A small spectrogram FSQ autoencoder, trained from scratch.
Model: log mel input, encoder arch pvt, encoder norm layernorm, encoder patch size [4, 4], encoder widths [96, 192], decoder widths [64, 128, 256, 256].
Training: muon at rate 0.024, 5700 steps, batches of 64.
Data: trained on Morse code for random letters and digits, with fading, noise and interfering tones, 26041 training examples, 14.0 epochs.
Rows from block 3 of the decoder of a small spectrogram FSQ autoencoder, named by matrix and row number. Each number is 128 + 32 x the weight over its row's rms, rounded and kept within 0 to 255. All counts start at 0. Numbers have three digits each. After the name is the row's rms in percent of the matrix's.
Before each channel's rows are labels from the 100 clips, of 14976, where the channel reaches its highest value: "strongest on" is what is common among them. Only what is clearly more common there than usual is listed. The data: Morse code for random letters and digits, with fading, noise and interfering tones. In brackets: how many of the 100.
# conv: 3x3 conv (decoder.decb.0.1.conv.weight, 256x256x3x3, each kernel summed), inputs 0-127

strongest on: speed: slow (62); mains hum (46)
conv.68 098:104151147101098117164184180167137110142124161169155123135140136152206126133143138174105102160146112171099174156099118076112107100131115139137173087108138111123083172168040109195094162085057185105108195141135118130065087132089116140145150170104091214130191120123185134091147137145146123158128181128140074127118140103094124119119145126091087159151152160074102137131142149140151110143152

strongest on: clipping (37)
conv.242 092:151194081153179141121173110101144096121110136147125166119110159142142111144095143147148100111148129144167150084169190145181115105096137099124133121102152155140119113168119099118125155110156107109125188096130068111141137137129148110103107118074060106177144115132064124111195178159136083146128131129137026128083093145183152176089151125138121136104127113140128128103086122184110119149162

strongest on: thin (high-pass) (87)
conv.29 086:172164080098167149178125131160140166131129112085172106146099109122091120112099127124103151148156112157119140150131200157122089164226108189141106115098109123145101106070182123100130115164127104105130116135171192057151126123177144136103157161130102110154181158093200147158104060110149087090112070142135173147098166089123131118167124103125091091146106144113206162159104153114127098030102

strongest on: interfering tone (98)
conv.47 114:120116111160107105099133084114175174151087118106173109113113098107099102199076119155184128173199108098159082117203153105140138128051145084096118086121146128108125098160164087026137140106149114118067131114091096124103126076102120172145051140129089173114146224148137107154166129132099122107098127127152115077143149140109192162140183122161086077086143133120129108138114093137101144116114

strongest on: reverberation (86)
conv.162 111:116120115116069102126140108133182162186111109115087114114127114142119108129112113109095109136134137114096086041064124085129166179082117114177132148084120136113132122114154085156116085096129083126168126049142138158128153125125184140161117183035055130132111116149155142104130133095026121144148172108137028075087150131110110115106128149119135148146130145156129147123156123112122141161173

strongest on: thin (high-pass) (47)
conv.202 097:146099141113141141101149172084124044138110169071086081115180133158139148089124155088125113194133138119101068076183159117136110198137113180093127147204169195097133138153128115123138159155121078136122134081163125128092146105083119127168135137100113159132128137106126140145126125075117102110114194069128141146212163130103127169167149119108152137168116139159166122146130206090175135158154

strongest on: thin (high-pass) (39)
conv.66 099:098131149108062135115146112119183106110176127140135110071172155152070168142059152151159060098166109107173128133159098120143112116144160141184136113133133143100145145105084126129119151133151134153100162087101150133093155157062140158097141150143088082136106155155152130134061150077121110104122135113118104146104128147130123121121160069149094146087130134133096097147120156101161151122110

strongest on: tone: low (68)
conv.123 090:129113083130094118129081191116115095140086143171103177139064133144125170090130157162132148143088148148097098130217174144166106197073164127149137129070120198117124144163082146126162120172109157114085070159092092119175090126155156097135081135165131060084116164115096139173133129160131107144180145181139147101160136127079085052144106118135104104129126083094078071092115049138162168155153

strongest on: clipping (55); white noise (53)
conv.197 091:107139116122153153140121138154088123139157179124100124109062196133117102134132178063134139063117150123151177157122180088158156157164115028120113147179130118097151167158147160109110178109132123102131136153121140067102066187124097134172153142157133070150160142120129111164148153142088085151178142133118145096065128101120153134164182128113209127115131134151159062149078178133147143147123

strongest on: quiet level (85); tone: high (72); mains hum (43)
conv.51 096:100119113114125117091146116121131112149104145092146180142141182170107140129108157167202135150099165094114108123164131184088157141124153133095136105126179056126131117173153153135144149163126138098157156136122120166082198097124073099159124180084134114150128167133088126118067142088208136114108125139158106107176118158138184117158118127126214129122114192157165114213095158130138119097113

strongest on: rumble (48)
conv.139 105:088113082109078156095086133165146140095109121170091142133105119172132113136143128141131124072063168133138162158109174193140124140015064129093188132091130100139153174078136113149128154126136144103100225139076122131061138130180108139091150104135099142156130150116161162164143168120153109161153116162092141215119127157101248179121163113121150164165132131155163165106151113148145143123130

strongest on: speed: medium (70); mains hum (53)
conv.6 093:127122123157129160114154096106108154205125131065142120189161162108172090158069143168182139158142126158108137044177130149170100184181134192078166119154093184158151114155131136082050142137114117158107102111112091157151128091101079124113119136092153157100098078108075113123120104108170131106058069120128085122056122158133059245103171137114149129097142166040131103134128122159122075057154

strongest on: interfering tone (77); clipping (46)
conv.93 103:136151148084131144208052143144141176144158119114115090131182124098138118090156129123158181124125129149196152118089159143153102171147134155109107124135110122133144134096091126086066159119109138142128074136113050127125164103160133161134152161158140177110152034106108144121113118121000125075114100138146100120208115128161108170157147123116055137123138185095111139125099152160121138142101

strongest on: quiet level (76); mains hum (55); reverberation (49)
conv.223 101:136110158094119107122107118184133067137160087160143098140149147119129146133118165157123166182071146099061129095172107093141130098017156087148165135136130118114156114135109145168105088108095137137121224128131134151134099159158154159132155118115167168138180180133158168153119084105112141092202157065100140112093140094078199108104129116119077143120169150110147140114083165104107130127112

strongest on: mains hum (65)
conv.226 103:145169103135133096148087162128140102133074153166120142131096171160120073120166176157164110123091133118106108148093159136109120189126130115145130112061102166110155139113135148161066125116000146137106121141114154130180156144052146114129124088115146048127127100140130171090091144090043147133105142138138155101183094114148105110159147118125162125133114119141140143154121044119154124142116

strongest on: tone: high (60); mains hum (51)
conv.112 100:192140133137182081147092090091151159132140117152128134134100097109119080138184153142041171099138164125059139139114144127074135085144134113091129127096098154178140142079131141146099110167149165124125125180116122145148155127132129128130091126107173086145125118127166131100093133121052132157126127092089000127126143128129175141127113123133093152054120117146126163114121110132140135160151

strongest on: speed: medium (63); mains hum (50)
conv.174 086:140117101135095062080099112075151065120132112185110123157069125109065112090150127152119077108187078119103187156105088179109162080127149093158117158138136119155182151103153159146168122109155165141109135107142125152173165123166146159128072169104070102106085096177206171089103103106164151154143131184113122065082083137170142119191210125132191136072110121129136138091096092106122172141135

strongest on: tone: low (97)
conv.163 107:150143136121136080101081133163135124169111125112090063075102118142157121120150159111087159084121090121143131129141138128127071077149161116151100172091092143170163132109152173161141161085166167137098098148102150113177119119118119090107112139116146094130124146140122115048129124104158143122083120179097117117157143115124119148122092140098103091172113083181097126078110061114161177123139

strongest on: interfering tone (96); mains hum (65)
conv.213 097:152113128117138129188089155127150088100143080155161172122194119112102124142059096155043161129123116146147137143080167134135118033123100108167122143086112128135116095144142148120176101137143130143122124104153182120151118144148108170087137115164141066108201140131160122139106127098095115131148127140132232095055145048148134170080144104102035140104136083129155118116094091152157078102101

strongest on: speed: medium (64); mains hum (49)
conv.59 090:144124083105190139152149139151105122163082152115099137096143155079137080113155160162135101140101186156103104150136132198135166156120085097118146108126115190089100180112127153134113131181084104111054122151108112102106103192078155180117151118175176142061072135094151123136144101155196093114162154161130201114136169053134120093151123140138146175141184157099165177119129061075127101108151

strongest on: interfering tone (80)
conv.157 087:069099099164027164162099087114131133129128125114147182126135110102091082124112110135118111133131143146076119168126184168099153133108123147103157175124145124170150113077105153102134151111163102115106141110099100092123123114138139138108073115016065152175129136107091154124176116173184145109146164120118170151115006150160124130110131166185075104072191099108117141130126117087079092136107

strongest on: mains hum (53)
conv.247 089:105111140122128132077079159081136096141139109198087109115139130110166144147088115133129064153154117166162075132196155080118153143152170167092175063135162125125097092123137040144142206129149091139150194128137092173150148069130137096147097163148118193156155157163122163130138160146131070158123122108112164114151089116134172180126143100138153195185151144127094163080131173106120114129132

strongest on: clipping (97)
conv.194 087:050134125129179137104088070122180155095125130119098115142151079066136131095115063070168110106148136146129183134134080093100091098153131144137135195138111132086102111148143112115076095101098140089149123123113116132131097132209135171147127129109102141120077136126159110106110123142115119168118152104163195150097184128167074110095164082148083096207131165106159147152091151142122098107091

strongest on: mains hum (55)
conv.49 099:134112093158141123168178067182101109099129130090070159107114121160121168146137137155126119127149188108097134129121112144135122082133145137175157109140106130096118108108138133116127082174142131106126169167123064109137135132157138148119135159083102157106114105133106088167164147109177146101059122037142161127128141091089165135138135120142197120099134145087100134183116165106151195137128

strongest on: muffled (low-pass) (45)
conv.87 105:136122079111124155134134151096120136170130144105136117152156127145146105146105173161151149084095129154161132161114188131131099111202088165151079213106119154075150146102113065088118200097103116143162089105139152092122105091136133050092107117124144141157132134077130119138125124109107131125130127094141135174153121195154094179115108141136157164099088169173157133131161125129095115060121

strongest on: tone: high (70); rumble (47); thin (high-pass) (33)
conv.100 129:117148091128141153152077146058181161123159119122134113148144175172142143114119136142098107071130160111119116157120149116157156118177106173065167156158170131148143176089142127141099164127162093151131130149121163147098116101142127118104135098140139141143156122120139032136181106132149035142097123174099073165142139177129103049158139116122123106139130133148082153036129125138127091130171

strongest on: mains hum (53)
conv.152 090:189090123150160132141081166141117140116106155099144114099057174129110117092107117141087129113099172126089132144134123137155114168159101161145130160079132068118174076109154185109135097117120065146122174099139152126141165140092104154135160126113134137122150150033126110118093140127125105033157165134180163160129123153166104148136115090194129113136101126121150112146105173128093104169152

strongest on: speed: slow (66)
conv.181 096:160100145185127160106155125124122166114124112068140137107032118151111089091104159134127091051173168188098090103109151132134140104150123105129124139064127101131088167177156076138118044077108124151146089168139164160151147106179128130101120158079134095154094183139134112102109111114096150109145157127154133154135135120173107178140162130136132102149116154120115137103173125153089171148143

strongest on: tone: high (67); thin (high-pass) (33)
conv.155 092:122114163132154108105168157184103068080114105113166130084155130118111124094096195132091209104134199127061134118096115112108104169213102059118137149208164114165086155126111166140143082105145121115118123130110188140120107134141146109118135155126180150181153122118145090190099163113187139171110117199180153130080146149130141167157089056125147121158085113135139116174178162060081160124119

strongest on: interfering tone (64); speed: fast (63); mains hum (47)
conv.106 096:172094104094101193096067121186177159157178178153144161105102101102138072099134127135175155129129182114096146141164155069177104140158110165133097119148140096067137151141120097127185210129113088144163112072129175144136150207154147198145130103119115152095144134061122122087114084149103124078111091078102148135191136066119148123162139116135158156104137185135148095143161109134146123099129

strongest on: thin (high-pass) (67); white noise (53)
conv.101 089:146124132133119173106088194102139094096083126135083130111096128116147112142134180145121144168129168106126143084205111190145114099173077080076124136148096144092090145107158096115129071114090150162089113113115129110079140174157065141181123095178143105099130143103084048112118174192131135138129132107079142171173118122103136130137106100133165121126118159128187091106150085137169115167142

strongest on: pink noise (46)
conv.236 136:120120102139112140127107153099122146132138118164121117143115087127138160116091167149100141084120139136142137111148170132104124132115132085099131132102192098126105158106128104102122183104175138111109170153147140136134103120158103123111089116106153116176170187096139112123123143136153134170165121066129118150137135144174170066103218154139121124132135090196135135171142161139114093116123

strongest on: clipping (50)
conv.40 093:151136063129135114086165070180134138092143091166091163115092105120096135109110029072136147136145175091106154082121124157156115096158113169128097140112109144113166177095127098101173130088138134152125101084131090101183067122186129123065146106144109084116094113176103116149098104163122142148172162078056103108113166108065127164104060130131152097132118157104136108207091108117108086153057

strongest on: thin (high-pass) (82)
conv.238 104:165095148130059150133149189132126107162161114166109098095124088105102146080125185177000152106203214132147142160172134107161087123117095164128141146146152158106165161119117164117157131131138129113093176128099180145134116140166133135131092193104153093130126073093135147093135167098071121177149126166134143171066099135152139064105116126145094140130150128113160130172141145116107130157131

strongest on: rumble (44)
conv.231 091:130146118116047119139139143150123156148152154165133157088146129173138167131112123117185123133157126109091109134196160122105113169127200136144063139100167135098148132091149115119107152114196141110109133088114134163132156147131165149087130176152186127129136153140120116134130099092134137140103143137140183093089138176134147125110134121119158131188128104150157096166170132121090152171122

strongest on: tone: middle (79); mains hum (57)
conv.2 094:127076165165075100114076100099110091103116116150130157151061111149131153132095143117124101087156130136147142115173104097147119175108116155085182158125149150147080128170131092141199068124103129158130099092125137130139125174080091175131066155095135131113069121110093131119157172129151141097122165109100126075163113108127057153108093162153159134169180122135101106069125119170108133179155

strongest on: thin (high-pass) (50)
conv.53 089:101151165168090169145194117062133124115132121143119122125090173111045145121122168107099132013191118157165095182197132083142154097119122162115058161118140114102097126167111106142144109130157100154124122119097101135120140090132138138112135154138174052145191099102108162123089111172142084131116200133133198100042148158139096180171112153093112130132116150102113074143175180154085137162114

strongest on: tone: low (100)
conv.78 094:113127147185090118121092095089121110129162112090170112097190123056055144171114168160126122164114127109153111167125168091132124167118130139110131138128128134121129148120141108108069082083117138090129041153121120124152114164133104153154085141112128159092229133153134118160104131111070175127099176130109104118120119128145103133102243084150091125110149149153137123196105135161123174135119

strongest on: interfering tone (87); mains hum (44)
conv.239 091:125095116106126114178125113126107075135154110146111112179133103071167039133169120119118186068150129124152123076085161144145113156114136089142136133118086136107175136163150151095144121103094092157092133082150148087126145153131112104096078127076108143148130091060121143131100127151075104151089102184117248141178119075101128080126134144153102131122140153137119132155077120085123101110175

strongest on: clipping (100); mains hum (71)
conv.3 139:129111072087160129129164056078114114082132083140100120105087083091113138053092087115153146106104130085105126149138115096113094117098120182087019065137078111145143105135136165138130124148152143110113104137096107090103072121129109138065144137175107137083129126150124130122096024109131138084120101063103149126125141119104097146147097109128090097128130132045121112105138142143115120140107

strongest on: quiet level (67)
conv.221 113:105134061051155134132129097126111138102100116078104144092072117096144111082124094124094072084076140109105124140126081107145158163137141138123083126133071108124144109151162131168175092116109105073117125109085137086125104122115026152112157149136149124104083157108111165156104083119069151065112133068093122143166127139100096088125122138156156062091130137044118070123128125128080172121129

strongest on: interfering tone (76); mains hum (46)
conv.182 095:157136141150158166103183114115110162131146149163129157089185101119133209134077129114109177177172153084166147140151139125144135056162159144109118112068175142109112094154108225164144166106145117129069108128141142128143111145166128135121160172143105129113167132184106095124104117129120149155122132120125112183145119112103121081030157176120139103126126091126077077109097157144144141139140

strongest on: tone: low (67)
conv.175 103:117080112181160105107141140165126083110092151149163127125109102180173145087173108141143110133148174092067173103117134110118150187207138114104186145083146156147192110060139107115126085122112141105090116115063167134085147132147106167102097137205157156063152119095153123102162153169136086078144102113132137114149143066132152095135155094143163138148150114140194107134156095120147107118151

strongest on: tone: high (100); mains hum (61)
conv.76 087:173154164100139105076112088134123131099131168145106149154100130071140135159107150155125156151158181158091105135000120149141166063169137165124146105200122120173126134083170099177212095134059151134188104153165156143155115128104150111138103158127140146193042067114122151164103200158107143130101125123132112153199105103102129105165136100124146128168127153144150140178118117067147138120126

strongest on: speed: medium (65)
conv.193 096:185150099201129138135155153148197136169175132109094129154170137178131162125123134151117156140097147135113155126122111067179123117137097121134117123120154160142153132100091085105181125138113144129157105084215185115171126150080168094168159164129140172088126138163134144107146126157131176138090112170182160135120124093178102073081173085196148117108160132182163109192117120108119212137135

strongest on: mains hum (79)
conv.88 092:100074146137094171061141116140116116127092166181133143115141148137164155095106161152134101114111148129059085123211196089059131136115124076114134142155148166095151122140130142128109210146104137124127140087175190153137107116136148149151137113082100095090151127089117137100155116099200117136137158113156145143026155151147166051106101170077131122169093125149116120129164160160123127112129

strongest on: rumble (62)
conv.148 099:129182134146116146126109077134147139122152128094114143169173118120086202142073152113038186093137087160130106093118175124100151132173084138002164155175129113130116116140120130175105136146150123127153117095131161165096131081159155142102156160112149157177132135139130091120113091144158072131119172092085119171142125111157121124110102099122093120161115067098102170070123129117092121145123

strongest on: thin (high-pass) (50)
conv.120 099:132089147144082143107144169193135102168126096183157128093176095125096104152116153158103137150181093143106166123153210119133126182064127125094132158135152130077162096110128116165127164110138176095148137168141032171115149150152097158154165142108097153128229123142120081078179142106122106187108134146126109134144119120147122137120146153132081111176154137181140127142096157125137080167106

strongest on: mains hum (68)
conv.30 095:137123110114205112099121148111117111112091133143116150099116155138129025164116157133088127155140161158162118093070119172157144064138129092106141167149116147132140137146126130113112131165092123120126127172133096117091124133121140086149102133180071098123159066111097154120100122159107105112148109103092065166063139110148114155175141115141201156151129111083124145103143092161162116124150

strongest on: tone: high (90); mains hum (55)
conv.232 091:113114121142194081145182098155064136139148140053119178093142150116146151121093096099114098121086182122137150119118152117150108174107123149102134113166126138120111123134117089135149155114091090160097129117145127118113141162098080146080136178149153088105099079056119128066115119112131119087106118158143156105075117092103131074154116142153122135135134090136189103096107151158190152160105

strongest on: tone: middle (64); mains hum (49); reverberation (45)
conv.141 101:161159197114177088115192146140145120145117063139086160113159128125115098168106097102092146132135084181145093124189096094096131114055108146132074153187143088154101156115055119172139141176152153153199150117186166126169113094145155156121159137133068142067070158114151157097166144139157113112156160090104093126106147109111104104057092103115075148132117125150110090122150124102079075105125

strongest on: interfering tone (74)
conv.149 092:082098152157154099141162138143133130147082138131100070076066122099163133182146129141163108130126171152129159202141124073094134124078153147099125131208126092142154110102125123155154098118138160106143120148134127090068099141057136182107103154113092083140135057178145166102136150134160106150087165093097125086162045132107165090120161159175178119172154105175156104150124112111127120179082

strongest on: speed: medium (66); mains hum (46)
conv.64 103:144122136153128159143152181179136119147117130128086166114147159121090142184095108071105151159154121145101144116152122075135124128053158150104184089187183146137096092157160085093151156112128066138081133132182135087167146108155127118165156145121151153107124128127134093141126166127147111151104128125183177128173128124228205167121122138139165162143140142178171129105179132155167117121112

strongest on: tone: middle (62)
conv.244 125:110134135165159093094131108128100175086102157083131156198145127186112134122070080106152123153147169089160151134167083167146129150107192122172163133129141135160146082153171102139133109167146128133180087114156142117163117118128137085168155117124091090119086113142099109162137191142117118122171152144192082104103104103139118088198127108143134121128113080168127117141093110125193183161134

strongest on: quiet level (60); rumble (45)
conv.237 103:070103112137144115118136120204100104149115103099119100154161151169107172150098152154081114056142134152148067001170170126110127183093135112164143157091107123127108149121107132130048109118186103073122102091066177119068119124105141121136142145053071114158169169143164102160106145109200076147140173140126184146141135116123125092084164167136115125155134131170149134167107074056139138145113

strongest on: rumble (55); muffled (low-pass) (31)
conv.16 090:093124078129134097140133088115097149162124054109072152137152122111159137169096109148131110180052121082084094117160105105170136102014122102126191142155106152131142152122070137136165160082112112132137182128119122128114133097104167099114124095113138128099158146157155095144084180121197169132148132135101138092082047079163204149112108135119091106101087141156124102107140117168165131145094

strongest on: tone: high (77)
conv.173 098:124113115126076141104184121122139159104092130126114102110155155129075135127182132110128109099139146169168169178121143121168134157189116147138092163086068120125136105138123142123150069091159210120137121147105209151154100193102078112082135131125106076121117128103117125137133111116058120101139118122113213092132131139122171131166112112123109114140127168101187123094144181111061148154165

strongest on: interfering tone (95); mains hum (46)
conv.167 085:159106075115165136047067166173171115111109141098132171076107106110140191114133158148109119135142087131167159154184170101149083155138123028172157104144146103075153152115140077094134122113134137112098173127148154142130113118093151112148156076134162135124124135114109089135121168160130162093134056106138057158116186149208095138107156167114177156132156124086170123139120168173118114130172

strongest on: mains hum (52)
conv.20 096:097069169123150156102177169193122122172137103155119122165116235131073144107151180191130163088156112136141179132148094229133122168120133214154157085108075140058148139085168153180136098153106063129111151107071135141140159155093084146113113087186161049155131121102136154115091128106187093085178139107086127171167169168090102038127059154114199121097131137092150123110147174125175123146163

strongest on: tone: middle (62)
conv.55 109:148098125127051172204090153141151115129159153171139121098108123132137104105111122138186114139138141136157155127175120147122148083167103095182141109061124147171141150145131126141093127114086134152130136140114112095138110147162161116142121034056117151149199123104183128103132160172182140175149138162121134157094082131168124113116147126098169093141122069167137157176086159122132108117154

strongest on: thin (high-pass) (49)
conv.48 109:176132112162128118121112115140143130135134179160155146135142098162157064114085107120121153141136130154112143142166144103168135138090134137098130229149170150101115031148113079118099100152106114163123210124129143104095177162130165138152071166137092150163140140150149129137152091115115123136122136136133147126159149131091178118069117115082171155135144155140137096053144048118157201132121

strongest on: tone: middle (71); mains hum (60)
conv.116 106:125115105114117149096142136111124096124140156108087105106074120125148122091158161148092141122147132101136152134111155153134149111234107087144113092091051173114169116113101178136116106139255118124108107113129178138154120132136086149151111119127143074116172090133109120116127127103126170073166010087102110160182145155113090137152140104171136102125098110039112147125144108141089092081118

strongest on: speed: slow (78); mains hum (50)
conv.42 088:129112082126171127132089145142109109131119147104112191152098155120101130182093158145142123108128070147126214185110116207127128135124185142068190109177099088101121127113065133110167128117144044070192142172105119127148128186058118117152103131189233133123154139118122125148182187129161139066116123133126127112161111108111145123120098148134126131093128150119124189139085159179124126166130

strongest on: clipping (79); mains hum (49)
conv.138 101:105165156091167113167129084103132159128128078109088164126074143173127163192082099085143124166085093146184106094125078079129142160156162109170142134127117113136088110122092108157081125115103096076117171096155102131135139085121143134111135133165135134132055080149121201157110116073161171107122146073089144089150167142114131100106155110135188118128084205165150119139114126067136142109104

strongest on: speed: medium (64); mains hum (41)
conv.134 091:130169123134185122185119153135136061155096124208130149095171131093180116215086147115120131134116091154086165103100151180174128084128099108093159124175102160133153104147127142123099153135113196151179132123132120161140152120120132102081089126173129171156110095183081132100114151131137084116094148149136006145099122161094152145132199094122126147089111108204120156142160095128123105167114

strongest on: tone: low (63)
conv.158 079:156135085104130143109124147148106106106163082116149099181066114113106112144122147151139115076108080141133141133174091160159153124135069097124127148121130074104129167151145129115120134084134102169130132084181116112080090106069194145126147116152148115116135106118181141145125178098197144100149108069111156098163143157150131049146208173105153082127147144124100143090095123124093092124116

strongest on: mains hum (51); clipping (33)
conv.21 093:156078059093182162110112127153158137123173151136171153097085183173026113149148153166167170136056094091134136054144088122179114141140140161166136137091093099095163161137128094093151115118158118089117142136091051101157196142093082155091170142124161166081142176135112126096101113046151107084097151087101137080119123134095088169160137130111232090114158122139175170123127123128131151174134

strongest on: mains hum (70)
conv.189 093:114174099097043136148080123121147090142082116133144126174080151083211084120124138161131152154105152089058125135081153087139120116158089090113143131147114136130144115203178136168097094145024140143140129133123112117090129084129136075151089075103123159118130063139126132112169172134146118122129148132108100157073132134130188119113125185074181112111131168135117120115100133135106144130131

strongest on: speed: fast (68); mains hum (53)
conv.153 099:131130090113138154123122113168136169157137122114125143101106163151136120139089147101077152099070098150151085191081164051142132063129109130161123131103111133091137147148136107120111129168157250149113155196138106131159172104115103110100179111097219134111196144131139143094107120085151117106102115102101050171093124126123104166176153128146065108071125117110146115124082179167136089136156

strongest on: tone: low (62); clipping (40)
conv.243 085:148117135140071150144123123138151127120148128180158119116140160124118137131170120131219115155114162117122150177119099075184097109147129175150110070118157111153138112122076122117160114116144095124129110050116072122110148138188104119106125191060106061169204130144096106139178135100086167085128104200127213149223116177172119149137090160099121136154126061102152094078165129117108102172108

strongest on: rumble (44)
conv.14 077:164122110098076134112124191160148090175082112104142113095134155167135160076137156097101137059088102086094073073212156097151169149090125117143099132109143128138104183155138130125158120146199194076142182165138152093098138187084157092107119105114133143140144093139140116142145105112160105124119110162167100186179138177161171109091090118134139099188168123136158101168127080144165093134131

strongest on: speed: fast (78); the character "5" (29)
conv.9 097:079101092125068078098156179087104181120109097076097140128120160158140055104150155165096097092150183121155169087126148126093090145146129134141127146078159140143151115130127144097102110108125094139150137113085114106092104093101124108159131095086000119091171145116121136117109144144081115203179173120130006139147124088120125129128125125108097107056127135053080119119102156110117118127184

strongest on: clipping (62)
conv.206 116:124143178161164083123158110040117137111093159125158122145154144170087112116112157119160113057195151162121153102094116120123152106177133165145124127107115108154100160143141112121144162122097114113133003098155167181149133125073108112138096113106068086146089132152115068095155171138148117150086174155159105065157152145115019157142106159151118058107104189129057131187077113158104155144141

strongest on: rumble (58)
conv.104 128:123131129109114134134123153083125140126096129155093075152130112025107144199084133097123131112127104120064137139154063152127132123073047136118061109191163086163099142125110094126155160118129086135146089140157077144118076150108134097022130098132130110130112148138088140099146122124125138145126108142131150096139134127150126181097000088157112103126123150146123131088104117111113082145125

strongest on: reverberation (98); tone: high (65)
conv.113 102:102110111167074123110090131194121077183126101108095083135104179092129138107098141116114137167149125135106118125255122104115112161129065039132149122150131127121123121177133086122077119143176121089126126127164195173119115094136125114189116144103104109070136139122164117150162141074129108105147124099104153140111197088113140103127133045126144149184125056126136157226126164104141120145149